{"model": "segmentation model", "dataset": "rendered solids tumbling over patterned floors", "train_examples": 195000, "image_size": 64, "crop_scale_min": 1, "horizontal_flip": false, "translate": 0.12, "rotation_deg": 10, "num_classes": 25, "output_stride": 8, "arch": "vit", "norm": "layernorm", "norm_position": "sandwich", "hidden_act": "gelu", "head_dim": 48, "fused_qkv": true, "bias": "none", "qk_norm": false, "parallel_block": false, "moe": "soft", "num_experts": 16, "moe_every": 1, "expert_mlp_ratio": 1, "slots_per_expert": 2, "shared_expert": false, "patch_size": [8, 8], "conv_stem": false, "layers": 8, "width": 160, "positions": "rope", "optimizer": "adamw", "learning_rate": 0.0013, "beta1": 0.9, "beta2": 0.999, "eps": 1e-10, "cautious_weight_decay": true, "max_steps": 19600, "batch_size": 64, "epochs": 6.4, "lr_schedule": "wsd_sqrt", "decay_fraction": 0.3, "final_lr_fraction": 0, "warmup_steps": 3920, "weight_decay": 0.05}
Rows from expert 5 of block 3, named by matrix and row number. Rows with one number belong to one neuron. Each number is 128 + 24 x the weight over the matrix's rms, rounded and kept within 0 to 255. All counts start at 0. Numbers have three digits each.
# up: expert up (model.blocks.3.mlp.up, 16x160x160), inputs 80-159
# down: expert down (model.blocks.3.mlp.down, 16x160x160, transposed), outputs 80-159
up.0:123129142116073113126119115126133136108168096104124130134114119092093123153138173112159110168127139146104131100131093175148127161140106155126124135120145066137139150145128105158118140156142116146131153129148150101113141128128128151157177135
up.1:101123122119138118103141159128135112112122126138149176112077123148145127121091119114123159160118114154109112110175116157152175139159102146131132122126104159094145147134166180128107142132075132126117085100094131110137122062173168124117149124
up.2:115143115147095120127138144141129090133145069156176126145163060122154134130088113120124142096158138109097159137096152075124163147130123102127111122102151112162143188128067096126135127102139139154127106126102113156110136145108118131145083140
up.3:135126125164133106117142146128163111161111133097143112123148119137160091119130087144122125071134142141158138145103145085131171121127111132168136190110120148134139110174124134090165133108151113142075101146157146092105142078143148115111074113
up.4:150144128129124154142122129135150119120131173084131120094083094114124141174116130140129143133084162129165169163082131096106177116111127113154134128137115160108121131149166138127126170110106132138112088119165154132116122147143098093124101110
up.5:161133133175141160117073121105118145129129113117119082130163139126123101145155106134121112139132140114138179178127152061109125109111144113135101126076133168119126116136140091096114136106145100120134141109127166142157101141126106112129117109
up.6:103143132067128127115097159111101139107120113117106136131096131121136119163147126104172091145107113116190143108179142164171118142102118121168134127198116120090094136139162159103107131114137127139137138076130172122129155170098136122120148091
up.7:134120135125095085120167115095097120116130131079150189145113134106085153079090156120144112158112134165114092114161129174169083143172109143089142104147130097137138179139126106150103091145141141135138110163132129156117102122139143120143126152
up.8:128133152141066108119142089147110138115137118086162109145142116151076149068082136185156120135066129116116120148148132201170097145130132132118160097114144103157114149146135077108122108152103122155106129107104145123095137122138126132156124170
up.9:151120115140160141081118089151167132083159171087120128103073136146159138138145094134125083134146132157082183142119136091076168078146171118108112095085122223102142117099163171133130135131131095100148130140131118116150066128166144110141168107
up.10:144134141136129133112109113144178094159133131120138134142128128092132132115087113118128144151110148166108096117141111140128181150108144153141116117119113145151127111139123135094125141103076135141096137118113151102122132118130164134148126126
up.11:121103087226152162107093140085111172087078116114137112113151178147073136125163108153116107171131138163116164170112136066180084080129160107112157135065138191118159104117186120078126098127125131103163156108173115102158069154103174135112062114
up.12:122170129160138119160107144108147168140126125077127089082147144136120135141118134176113162155142162095174132211131157075144155115115131092121138117140087142150127104144153111102176129129066112132114117139168153138130143135119117103130076083
up.13:114120158117130107094156125108140151151121108111113096145133125120159125108119142145165149117119173135149124132118099098161140153075089126150123139176120174123100129150131156084076152117091147126096136162124132118112172108126124116134146099
up.14:151158126160122100130087168092158126166117077072155118079132121135169121150151105147154131143134153147200093161133154081140149109134103133142135211121137129114146152134153118064169110121157116133103141116177124087110161080123181085129079097
up.15:130156128130083127129113121171142123137141108144137106137148076145145133113123121171124127121153138115145180118099144131115141155101132074148113134138136131147118151133096119148115126103105116161115150111103132151095149144113097142162106141
up.16:097119140125108143145108154137120123127130116144154104139136149130102114120135132119158122101108124094125152135093097126150112136106114142149136134133149127139113121104119112111127148108095115160120127133137117143086169150146121135124106120
up.17:113152149133131129101101121132169132124122109135122134141144128138175137091160099125150134080124102139147145114119123112111144111127077113122115146142125162133123115091110137151140132117094120153099121112122114099117133139133113153135150139
up.18:094162120176146174084097135104154153130127126106143079107157124194077135125111142167150163175139143117127182197157159022109188094093148078106111147114117164128100126114163098073167153108045115118155130059140154120130122120119151152114076100
up.19:137100151146125105098173126170127083130147168134127118149100114142165125092089123122126174164130144171117092107183076144128159135105133141134102121149125175105129114154153192107140129083048166132104129130097110130112156066117164110149123126
up.20:088145164120106095163128077144152125155161131076139152131119132108133157067126145132138151142110146106118110103121159120138098157127067136106118094141153086180118142141144127109133106128040131141120143150145091113091124131112103165169106181
up.21:151137150131114129145149099105138097123154110082138140149127116115106123123088118152144146111087149129129124164119145152152149162133142110162143139089141140105117133145113118124133162125108075165097123135154136135094129097172100162140108141
up.22:140160116135132174082143123143145133119159135106130120124092103129126136140132100150129128148125167129138168133115140073092207093114148101178108127138125186108129138137170153109138158072084122116114127098144165139139147128147135106136122086
up.23:117156156148089132154130118153162110135133118126142109148135119126169094113134148116127130117154112109108153121152136122104124143131097122109104127124084105180105155120121118153123127114093123138135129103126112119115160153124091138176150129
up.24:171155112167142181150158167071087172149107113074138069108213156127085111139094127140143117186167185160124112221165179067115097098120172069110116153104088173110174111110165084112170129112093130117134153108141107114126142143078156114093064075
up.25:195158124131139125113113068144130113152153132121117118110139151095098114124110095090095085091132128106073150111095168099055142123119180103142154132089117124139103121093127107160138126118143099125162149144152128102125099159151107159121149149
up.26:147161120137151110054148151144154110123149191121100140110069111152171125101134084120108154173146171138125113082151146140143194110174122176144090151163092122106154118162170183111088111092104109113086103080148117156155122034165176052125161097
up.27:155108143072138129104150107113072132122140113128137155174163111161126150138107106133180113133079117112122153095162081141133164142115156104175126107159151161134101117112106178110120157097142104158113177129122126099124142107137130153111106110
up.28:102130140122115131122124142120084139136136076126148132127118120114118124148124146137138111176122139133132130129149115148144124138125110147107124127120140109124125163132120109149106149119152111134141104123107145134119153137119128124126154133
up.29:144147141142121145119141159126150064142137123137156127148152060151164143119123120152124150109151125095126165147099149100099178146118131085122113138130145141123116181128092135140120135107149158141137110127141138103113115109097109121136093152
up.30:138153107134135107146091143106149108133128106126140144112139117095135122142128135121146133147114135129156091137148121129139119108135125150117110153133144129105137141127142121103116134094152110132135129110089125123145153126107142117152128098
up.31:162145137130099162125148094162088082140128138150115125148106128131095121150099113129126149125088136112110145110134132131142124140128131162188125156131143103159103063145113134158070146070133135139116148107125138167137148102116085086134132132
up.32:129131127131130094137145109119132135127147126129168116162105114130132132157095138141146156127128104152114129122120116136122151131106126106109136129113116105120129122126109141148150141128146114158117137128108119142118136112116112147142121140
up.33:121118137125088109157141108139094150080136090091152140149120152108087176102120134149145122131080147106109156129138098159116106136114093142150151093113157134120106098114126108128100131132093106151104128130145135137109108120141143152137142178
up.34:152121156112129136094112149145146143132123122096119138132110122115176122145138107151146118147120155131200106137135126099142152113115164118170119161180118176088147154173154169108123130091115120132088119112099132103124130096143159109123137090
up.35:138103148121127110103163128148161081107115178149121181117134126118165136120089115120137152150091100158132114072169048140128153141110136140166112112150141158131096112149156176114128125112077137140125149135104092090128135083120131158136122142
up.36:080108137126129141092149130117092148122123107107146121111099135161157137089125146161151149157120114139144116154156104127134129148127116133105132138139122141096133144113145153120142132126073140130130098138130164166117153132143143094145115104
up.37:132119155142094120088085120149154130147147096112115112100165137083143136096154135159140116136096169135167083143142141141154128130104138148155112142148112132129113156111099108080117137116096105146104133146126142107118131137136174100153157127
up.38:121124118095117142130123148141145084128113062162130130147142072151154141132132120144127144087157129120133173130119150091094175147119119062100090172114115141153142151106032139188123130132133109146116125137119117133119158144117094131141115149
up.39:157153149137123132114124109125143132160137114131139130191134103128129127128099102160163104107122137160114122098124103131115148137110152127133132111126118129150110110125131188097114146115091096155104133124141093129108179098140159140121153115
up.40:095171138119110101125141108115062151134132076084156137144144145091090147087107124101155125131100147117117111147119146112123108137141145173128150097121149136117093092102136099096153139122095159155121123162127138169113098133124155142125143129
up.41:105107098165132128129127127083110163093118127151125137137121140124085136138122113115105121168126094143085131135111120141159110112154154143106127100083175136097133120107159132141113135134139124095155119103138118107174075122119160120116118139
up.42:125125146086160115149134166088115083163097119118147159157106132124154164114085101151148146108137143121137141141132086097111149143120112123151141136099106163115106108136116151113121152122145101160110107132075161152120150123133109139091147096
up.43:153112126116152125118200113145139073124124152138132166112114117130145116106106131105125114147149081180092127122182104140089133134160130127094112146076101136132161152118101164167137103173118111127124118121106126107126111092168118138149194158
up.44:149130151107105123142144104147144101173135118143133130152137078149141106129103136112132112089151123127116137103131120147126134172124163063135104132128094140159180150090097156134143131118091089146109149104114121128135123161142122157159137147
up.45:140130140141135150141127116140097109128156128085140110134102127136117136067103149124130161154110159146116114130173154135144159139075153139140130156147115149131123120118132093103115149087061151142122117107142159164130117118132132098139105123
up.46:159155130147109141106127088144103161105132109130156100128146140143095135086111147127112112159132125144098156162148165071120130130117168101126138130093111156167119142121130074115138130117130111129125142119102132138142055113127115124142169134
up.47:112130133133124106159137118129117133127145140098136131162118147083114139135126150124142112137098139153104129130118106141148118133132116130123142116095134137114136125147166117149104155123118101153115134127131149126115127092134093136140146119
up.48:119094146123106122129135095116100149132112149120139156138122129120110134066079134137129144134080126153138123120164125183114117137155141119135151115123111090163118115156112131114145130139108121153095141120136131152110134080142118139139115141
up.49:137139133129099114142128126155170091108135092140127103141141079150159134110108128135118150109146154091128163121109143111130141139115140085120109139150131109155142168125064139146112116134111123147128143119099118154101164154121125124154106157
up.50:133152137110120105120159125145161089157127126150127157136128077130145110106118146098094139142192108155116125093132139118127163147160155078089087170112096203132174208108079162163105094176143119130137143128071106098130105155137147152146161170
up.51:170147109138140153126121162120110144122130110091121111121148135108111110159128122148131152164156176150135123173131160085114146091102161108143119136132097175137160124121153123090158141111112159128122129129132115129128149146113161090123088071
up.52:119114110135151113136112154113138082174106128152141176102154130107158102186154112147146165121161113138143107147133117113079163127143138129124108184092119191124164123131095122123133128134158102119123103154131098084128109116136125137119100116
up.53:116113084191153135110107118065138163072143174126103144076120163127097157114158112085093117174153119136102148124100129110164115066187162189114108105110156097082159098135227154101139105126138141056172116089184111118189081104104145056129104094
up.54:093152138120099132142159135114150090156136086173141141158143042093190104121115172095119180109180113104133139127146160127100163162133130066084073186109100150129183184090008137169123105140140133133129140135098124149129149167110136129156084186
up.55:111125124125107097110120113145198110135126162143122119137134128126146117105167102130125117099116139133152136118098140109128099138119116156123130144150123111121139136161137141073093102138139122128135150156111107135116128121144142123144129129
up.56:159157128145151130118101102107197129151159147091138122114130113124136113138125073120119075152147177135118143153132156035088172100131185138150102113108092169126128131159157096124146100118136094111124145130129105098131056132144171117128127115
up.57:157128152149098094126125152124144122148139119115119125123125145123130142111150136137130122125095161128123090153099115099157148131112146129146131127145106122143122132110156117124127138089101116153133126163156113132113132145106124128148130148
up.58:131145136177108139114146126127133100125142105126156135124140116087147118138076104133142117122135125105139104159074135109088131153118129129123129125120151147107135148130152097139123131107136136144133125131129127110101157092094150113106108153
up.59:060090135127115117114099119130133147101099107130142144116096108131113146124097131119157160127089132139137145126140107159149114117148096137133128098126133077163109104151114128130159132122099112150127108135155126175122144096189125076150105112
up.60:135120116129143144130126145108070145115098115110117080132116149128134098132115104163123132098161147115160187177115159069152121130098136092113109102124123176108142099124122148123121108143105148117124081119143144177150113131124107100111134093
up.61:081100131075115059141177164112084102169133176093129148093077116128163160095120127162107159120145174172151136139114166176193079142162072184101126137182096126111179144129177158123118102144131109116120087156153117144119152101126116098120131133
up.62:110114153102139141120103156093098121148095103099160145148177105159114157165096129129178130098108109133144182145131108148157117144103121097151163128132126114142140181127091139106124161138140112142102091087104132124105145174140136137124140157
up.63:134139142138133128126163104109103127142127116100120107136165120138101117130108149112159114124098120119120105134142134152168129152119155116102105150128152118142143122129097090139120121120097121134124138119105136104131115169125111143135136123
up.64:086097143110114114122180105098092087126150127120127194116083135128093135054107110096133156151106114116099110094157111201174113149192100202104105119141139083136140129135143166164124103165103138131122091128164113131123122069144113115147160160
up.65:126133129129144122145117123103118152099171057169143148147104087064104114188129154129165114145120115103115129126149111144113138145122123129131114135104150119078117124117114109139125155099145134145134151140113131102133142143107139116147141126
up.66:105092119107138101135084155132069149124076128126133136120081147129105132128116162145153104092111129158132153122182127176184048126163101128140142116121118089115141117142100127141139113164135142131118062123111120157136130130147108138133125125
up.67:124108132126110089120133119142123138121110135094163121148148168170073151100057134151144095108076124133118134137145106184179080131119118166130188103143122098159137158147131108068139129132130133149120107089124131148121140123139103139146116137
up.68:129119148143085113103141113130113153128143155104144123129120139101106126100105151133135110138102136127135090165135107162151096158145123158132142113123124117138119125119139104136133115121108120151127137130146125119111096119124120150139113137
up.69:131139108183154135125083173128153158128101132092112095082144153146136128132159127158134149137158181131146136215121169039135125093122113095117131132145105183136129119149165133062148114135108128115129107126143120139137125114135132121121070084
up.70:122089126097155108135165117096096119122129150106159186126058124097126115115094136117120139142148107174081118115173126148115099132165136139096113118102115146108179136066117127166135117197140077134131121166093127137123053100132122139124182146
up.71:182139117139135122139177089115150123142148169118146127117146144079092122161053141116124103145129105151096088114134161127076121138117181139122148130070106135145129125101125088140132131136138105122144118119075112108139052178148109164126146156
up.72:147134152129142130119157157067136092119129121125167142148116086135129122109050116138156142144110150138125154160130149081087161139089134095161125115119118147106134164120115122149121172103105110154116126158111171150095114148144135135115106161
up.73:145131144128136118118209142118169110104112123142136162107109105139132131079086144107118143155148104150099098135163096124111153124136140134102099114076121139143154174112106175161141123148112149126132095126069161118125118109119161147157155170
up.74:139118107123137095110135150100111108131083208101136153097069144136142107129144118133115128126166151131137122166140159121128081124167110142077131126142088115113184148152148119140112115162149096115138093146132119132130069104165111096130146132
up.75:162158123113106114102124118135122144133139092119142092127104139147135130098100136121114101140138125135128111153113139123094123138107141146132143137076126184137117142117146106141142163124112100147139165099129141129121124108111113134136134151
up.76:133140130128124072118126147115149137146120153113139108156152121139169128103157092144157137090140157159141121144113128120130158125111106098174124169148130150125145119125130168108116145102135102152122135170158120099104136129129139149113129097
up.77:105110127124117113168087117146124135143142128076118111128103123113123147169128153120167129124094130160145117128105139168182114161122118120113151150134115102105146105145152129140114134124100086134114135145162099093122127125133037144131119101
down.0:132155105121139151097122183123148113125137097097101126118120134077135162131132084126148107132131128112126129130130135123126123173102104127097142134138106147125116170138127139097123169127149109164123148132129109120105139127104166101116109100
down.1:123107120128152138139133123145135127106141160139115111129144168106104115129149159143098109123165151116117134102117137113118099072121111111149138114118131120164121106161154091099154115147138157035123102122136130132172095140130118121123135127
down.2:109130138122097146101130150071137107105106114142136152128124093119130117113142116137109163123116149111119152159147153109112124181117117147101136128133157168117152148120086133145120110144155119162152140148139142150121114133149153141131089166
down.3:107116128130136134102126118095154149126129104117121121110119109138083123116137178122150140177130086109098124141175110112096098134132152098085126122084106163128107170083070134131082142143129112108148151089111167151130140159131140150165172144
down.4:138105173142127097150126111122090140137095122159096098120135146104120122090146178109128145149188125117114117122138148101083058115121172110103132127101132158083100098104078121137134121145103098094118131148104133153135139110153165157139149148
down.5:133138156112135100138140129143126123133129124122097140134143127159130138140109147111158153123152088158126110118110162153131151110133126109128083124143133116134097105092107155138150140118076154102121166113129115155123150132099126136139192074
down.6:136092126140150140142117084116133111147145130145125130138128099123142137120126114156105156150122173128119117106136153099107101178101108121072137128111101150129127106150100115157132088161167145146115145144124109124136098108136114143138091154
down.7:144129109109149154141129178176131120137125151073124086132126112105143177148133070165154081112140167143126141167090110139130148134090136120171140109117097119160134144128172127080145174092151065077124137107128090145120128186118106087113083106
down.8:125142116110098163100114134096126107114113123122124149142126088126163150097147091140134126122114159108104128121167117092105141192104133151143115151083098153099145158121077134109103102137156126159128146128123127154090112109138182103122104152
down.9:135146149133167108149137134164104156145124115132143116113162173134125103144127156106171139136169103142127096111123174144134102022150154096178133128132142099128093101141160098106143139110084156031105093105112138143147136156112122132117145107
down.10:070107127130138122100123157108125137116110154174115158111135147131134117111140178102093144135150123103124151100146153104086142122107120121122144131116146135107118123114124112156137121145128114130110099143126140138148103098165137136108135160
down.11:154139160100172077128161118171127129166157123111070099116168172135155116150108139116159107093168084159146105125092162152125201104136103111167057108149125100178127083098111147134165161104073148072141165115127134163134153138119081117127212015
down.12:141119179142131062127110087125123093099114106117081119159150119085159125133134168092141146104146114160109111109131122116096142087134140133165077142116144141146158105073070154137159128122108127098144135152095160141155144127182151133128241129
down.13:128125133133126116144102121120137104140115155147128149118119097109127082121152134121110157142129119118154125141152142106095124119140142139126117139117142153082140140114076119157145093138149123146127138108156175140133094102157145155133109182
down.14:137094155116116154132138094098158154119145103080115101126132123154107119110126162127133121145126116097055186132141140117114106157117157085089134096093083161161098135098044138147093207168146110141145160083092155126136129162159107124172205150
down.15:102142131132085150099121123098152099133132151150143121141126080123129126111137107150107167124108152107125134139164124113120127185108117153125135129131127154095142165135097143134096111140170124187132139134123142125101112119144141135127079182
down.16:114126119128097137110125123101147098120119119162144149127124096103127115114126124124113142124109137111142130122149122128114117129124121133098144139135112162105148148139100144124115105153147129157155129137139134144112130136166147131127106172
down.17:094127148117108158130121152096126085146106131154130146116141099121143107111141123110115156145114121103148122139146133115106146176102120125093129136137117139092170149115098106169121118118169132183131116121137133127096127123133165141130098169
down.18:137103177109128056170142116123090115121126107145070112128168154089141128124139174102124152098175107122132118090088147119097149098139149106147064123133169112162182069072085133119173102131086143110137139165128122145119127120153122136137212092
down.19:090107115145179143136114140091110144120116173190143166095144129104137110132119200103083133145170131102146142118120168090077155094125146116146160123081161141105128124125112088146140109166128128068105085155166178155152073134190121123120124167
down.20:102115086145115151113113173128108089115071141163143147103136140101153147131143109099127135112126161109145138160163102112114160139091147147161146155091124133085164160120094117115119168118172087148139126141091186132120125141192150121105085124
down.21:111121122137105149125129118073124111125127123145130151139119087129136116124153110131111138112106147108150128139149123122115135176112133151126105133134128127128161136135104123141127119145155129175131116148139127125116100128133132140127106175
down.22:131103161155159108158154116114112166123096131125098117109149155130124102112152190089140138179168096112104137110135163116107073074138165107137134118118146137127113104125117093137158112176096150076121102113116121145163115125137149167144147144
down.23:120100158116089166118111136088147072116133146146134137137134095089129147081134103149094192131094180071151143138142147086118132176095141171118137154121138148105161171121104135125117092118165109201139114148105138118092113107161146136142092170
down.24:150165180141116060124165087154139116095123102117090126134104119113136128115150125068114161121141082151086125055062119145140182096144121117160080139151136109141127123114089171125115101127072164075112148119127163152156137105192132107166238148
down.25:072140126126117130121143135117135144128078087116106143122122108158145143103083137166195200149137086126153087148152117123153091087150129140131129119156128139129128133144144130063123083107104156145126142110131154120104179109085140178122094114
down.26:127093124172162134128141108136104160109098138113146140091121151129103100137128191103144118163144111134081114112129120128106092035156161090152156118082138118138101121156151101107169128143109154000129083117089145115207101143125119141132139141
down.27:103109099112112115118139166131112145161109143140117129102125134120126140084142157121096148156122154106125121122139148110111070157112105128109144125139106152094099171168153099142097086167133156103086112125161134151097109122129151133133086185
down.28:157138126089119148137120160131151121122150136090133103141111117120132166121132091139120103120107165131135129134108155112129102174134105134121138119123098126149104139148168140144125141131145123134123152118156108114111121125101108128116103123
down.29:128139145127096161115124133085123101120134130175118160154122083113139135105135106123095150119124148101133155135156124106096134195103120137101142114118125150094157150114103148148114114155163105165135127130130129141116112131139157148147109187
down.30:143109117116135153128134133146145132113161145106144105119100156134108154140138133158087110126132153142104124145115137136161130155133108142126145109119088151132079140137129147169100180137135107129103148109123126113150123150129104108144155122
down.31:095093132096164155128130141099145130126124119157139155128134136176134161106120117134124172124159113129132112132142130134107103142129105109088147164097157140101155146159116146141137083165130147122122120136118093132120123099107147137119099126
down.32:108131121111121167090128137076143124126130128151122146142149123120133118099140110105103142150117156095134153137154131134125146191116150140110113154110117129088156150120116119142142111147145113168146124167151110105095101111112175134145110146
down.33:112129127114092142094117141082137104105126132135136133128103079136143111106132114139129132131110151077151157133139122099111131200085116152119158147137119152103170158136082140134113101153174139180131127128121128162102115108137162131137098174
down.34:113071106141127133161123099110101172119110114116127118107131134110136078091158172076136141158121094106098155137131145110094066116140152120112185097105116168124116113092095070140160120168116157080111101134139130153151119096147139161140131171
down.35:083120106114151148130114154124103146157132168197160138106123141125132090116156143115091150139144142113135113126127150091084139103110138121139161133081114157087126156167126075148122107141135131104096095139155160140138094113142135111104114157
down.36:134150120151147135148105151118115092103111157115116126135148120097152134129147122133112130114108152098155146134122135080115141141124144114151130134114124133163138102108106115105131125158140142091121132157169134114123094141141138135134110109
down.37:100123136124123146120096117102133143095116123151124149126144112128129121103097129153129141141114134069116149140145142121112130148132130117117143118134114151124147143125098135158156111140135134159135146094124123102135130097158145155120122126
down.38:146109154125102156125126136104150113121147143148137154136121115110120130118147107136085113141125166108104129157163138111134111181092149117141136116106109174070147170128097143126098133128169133130153123154107153118125129140121128156128116170
down.39:081128113119123142124097156132129123139121122161150159121121128138121131102129139128123165125124095093140114102134138131108098148125104147107128138130133143090137157138125117134117117159118137144121109119140155148129116104134143133160084165
down.40:127140135112086153117108134073128102139103136144119157138135081136137138116138109157110162120071154094154155118152131090121149185114128144124144155139122151115165161129078142121111106141170136187131146115119136140092114131130166158148090169
down.41:152136122115171113129136149163124123147130132097108087114152174133146144153107107122147108113150138168122131133084140145143145098129088108154109150133114093185099077141153135107157162112097124076120133127124117139131155162105101115107169056
down.42:092115125129111162115152133131136113143120120165143152148147129113150132103159093123100125106126104116143117124142103132103131160132143150106112144110139168104131166108096160133130111127134115147161120146126142093147113089168150130136102168
down.43:108145133107128127166114169111128137097124129138172098123115132141123125157137120126116124105135190141118158106103126139147102074120119141169181108114126134108109140145215117084145124117155130079116069129109109134133120173115114113104068129
down.44:122121136124117125117126146127140112122122110145187150137126118120137154114136082139105126118102154125099166129131137102125120119099145137135167136129135161121110129124116143105114107111158152109161086154099131131101143143148147164112095147
down.45:097095141149151106122114127082113132101119117162110136120151133093151157140129170111118160131152129090149137119131128072064135116121109110122115134128158139104156098122095129141169079165140136131113121174083169134138107126164153138102116153
down.46:119143157088112104151098126111123095139123097110076113135141094150156126110144108123153154118151088131158100102127123154140148122121135134125080101186105103085163119146102154094149096128121172114139144094150128150128174138112139118152137084
down.47:117129135139105137115130121083152095124146139146153153142114100110140128101134121126100147121096130104122153116146127121102131161118126148098128144119133142089155153125105134134120119150152135161142127106144131115098108124125162147139094185
down.48:110130147121115141089117139114134113113136137134112131143146100119135128105150085141124135126118143087141128139156124121089158160101134143107121140127126153115152141128107130134133104122156140124150124125130126125130121110145152135101101161
down.49:128108151131099173120126132108132103130111141158125137131146101108120131115131097131121148115109151103128132141162134125114130171109133144119126136133129143096152144127107127125123141127171135159141133146126142125121131133149134137130086178
down.50:131089111071112112141120112110133156112147114142182136128069115127123143128159115175069092081122202114103165172160106108141051119120126149188168117109119140086115143136155143090106129103153161111163105147116120137124143196096073154145089171
down.51:124129168162142052134160088167138123108126134106105119101136126130120120104132131082146151146146076123095117068112142114099124078147151091129099116137124134115087104086065139145127104153090145076109120124128155136141113113172136139154197148
down.52:164114118103116116109160128168152146116149116145159125133070138184115150107142134152092105140130176093105139160152110116175081129126107103139147128101076139104051177149130152141078141120123160131137154135104135118119141180083095145144135175
down.53:158116125135177099146146125188095150114134135086093109110132176132117116157124151130170103120166105168118117109106129167134142047138113096165117120103123103180097075114169131098155171115070124020107134130098110144182155154118107120090188044
down.54:132072125079087137125121106106131160104150123139185150139078116136091131116132117154060107118113221096067172170158113073130103196095149146138159131081134164062113161138121117126076134100145123135169116200088146112156117166107039134141111177
down.55:142102107116131181115143123090137137126129123119133153113121140132135137135121148118144103153103124127110116139174102129132141089157143116129144141090131157139130144103132120126123187103124100115122095119112158129153127130121127103124112147
down.56:135122141145131118130173123148105161108094112108137117118113153126120095112146175106165137153147079132087108097123128160134083047158163100150144121144121135129102135130144134114122151113074172019118088080125138132171165151121147147146155150
down.57:091114113126126127109124143119124109114092120176116153127121094128132125125128118129122151123122127105173119120152122134116107160118097136100143164133116121106133140181101147142116111145161133187153127146139120137121138103146182127098100167
down.58:100153143132103157117100117075125104118122133145145152133103086126127128108126104128107160140104141081141133120160137102096122200128136148096125134142133136110132152121095133161105093140163130189118125148136133129112104101143156139146090180
down.59:146130139138163150134138144165146125114109135143130107141147138117130166097110121158150115135146129119136118107152133116092145134119152116130127170109112170131114137122116145122143118143146133049146124138108124131138117109127138132088138106
down.60:160142148147137085146139114147138113123110130117117146133148135120144123144141141091134146114139114172118103092112140139123125072151140118170105161144128108143135096109104120122159122125102135105098140135128125139125107130132128128144189119
down.61:180087124194122133147156107158137097093119129103140111174125121107086109129084138119145107130131133163056123115159075112121109034121151080172169135104164110154124115130101113072153159140157132078145122112090159134156121127170143126147093134
down.62:101133132131130170103122127128137106106096142135127160117118113116136153114139140112123163126121136127138111115163122123110128148146117135102128137117104139100132162151127138134104117143143132165159092135158136118132108116137169089120101167
down.63:089154150105098129158107134105134103113106136153120161132130100126154149103120121101113196120124124104130157113122113102098162150129110114123134121161131138107175116123112136142115107119131128143140104117127147140117118083154127129119130134
down.64:129114082133175139136118187156134117107085149114142108102150160071143163173128101140132089114185162152126153129088119126097138068092130117160190142110135121167114140139189109059151153113158115047110090134080113136139124162131125093090068094
down.65:159171114102139141106130159157138153131145136092124116103115138140146158099136072147129127144119143135143120145095163123126112169139082152081161119133083150138087158126171155134105113161129125104123144088175077125113127110111126146122108108
down.66:154148148128151135158156139195200089132145126110137104159150115124129155106115061145160135118105142164127091100095119094137163082134116133129118133128119125136108121128118140109122131100150119044139150136120108129145134099134131110104152088
down.67:109137128140086174103143111116156099145128140151148147151151055119125146090137090163109137119098143136113126133164103090143162173094135137115112128100118126093152160096086136126128113145180085161142126152122121109116158105168146126169099140
down.68:120140126135137151117121137103105067116117135141120132135124094106137149104143095131119154129134142102126138115152126107115174179095143147126117136138118126104152167117105148131138108147160140138143147138130126130101128121135167118126093146
down.69:164133178138134057146155087124123106134145117119094118151148128118118100151136180092128121123155072144120110120116125141092159055146183101151093125109154127129141090074078109136145151120100136072138140128118169138148131144142125125142236108
down.70:144160134133123124137117190175133119112105110129149075116141127135139156146131076116131116110135172165132124106101108144150111061125104116166151122135123103123094132147180143076125145096130141074128113106137110137108154169144126119112080101
down.71:063139119125106123117104178155136107131098096148146149146109098137149146093122108138132198111129135109157119135129068117149131091116102145132113122194123124096133154173144143079113072098127147130142120134168181133111182107131122153110098107
down.72:120133120130123158105126115103146125142131126139136155141138113120118128135118110139107146123117131109151138128155130136130167182106130138113133143127141129117155137113103144152121152137154119153136137133120121117106133115118153119130118140
down.73:122117117085141137166091130099108132124141135121178102145112125109135147158162117126096086117135201118144182130118129103128098163099112143161171123116120127115139144154199092113123126137134096125132120117157105121109107183112076116129083126
down.74:164130124138117084151137125177142120142133114105151115149114121145107132128108140127157124142146123169094110129135086158114114044137149108169152108128130117142084113139149120099148141107126153054129118124116119131154156153123128118134140123
down.75:116119130126103132106110137112120109108113117133098145134142112131124121115143115129132160110120147109133117125141144136120103155114107138112112147142129129091146130137106139118127114133121132164134149149123133151112138124135169124128091140
down.76:097129116119130161116114130108123110132102090149128141131118098118138127113132109140151142134111136121153140097146099113090094155107127144099154126118108155073141163110087138160115112137151132168173131124149147141121112105132172143134100155
down.77:122113161128128119130136104147160085121094116156122139142155104112156136137114116121147161121152108105123129141149138107108158127132134138105136139111146142078149125111074165130131125139159132109135130154125126131129127085201175138092122128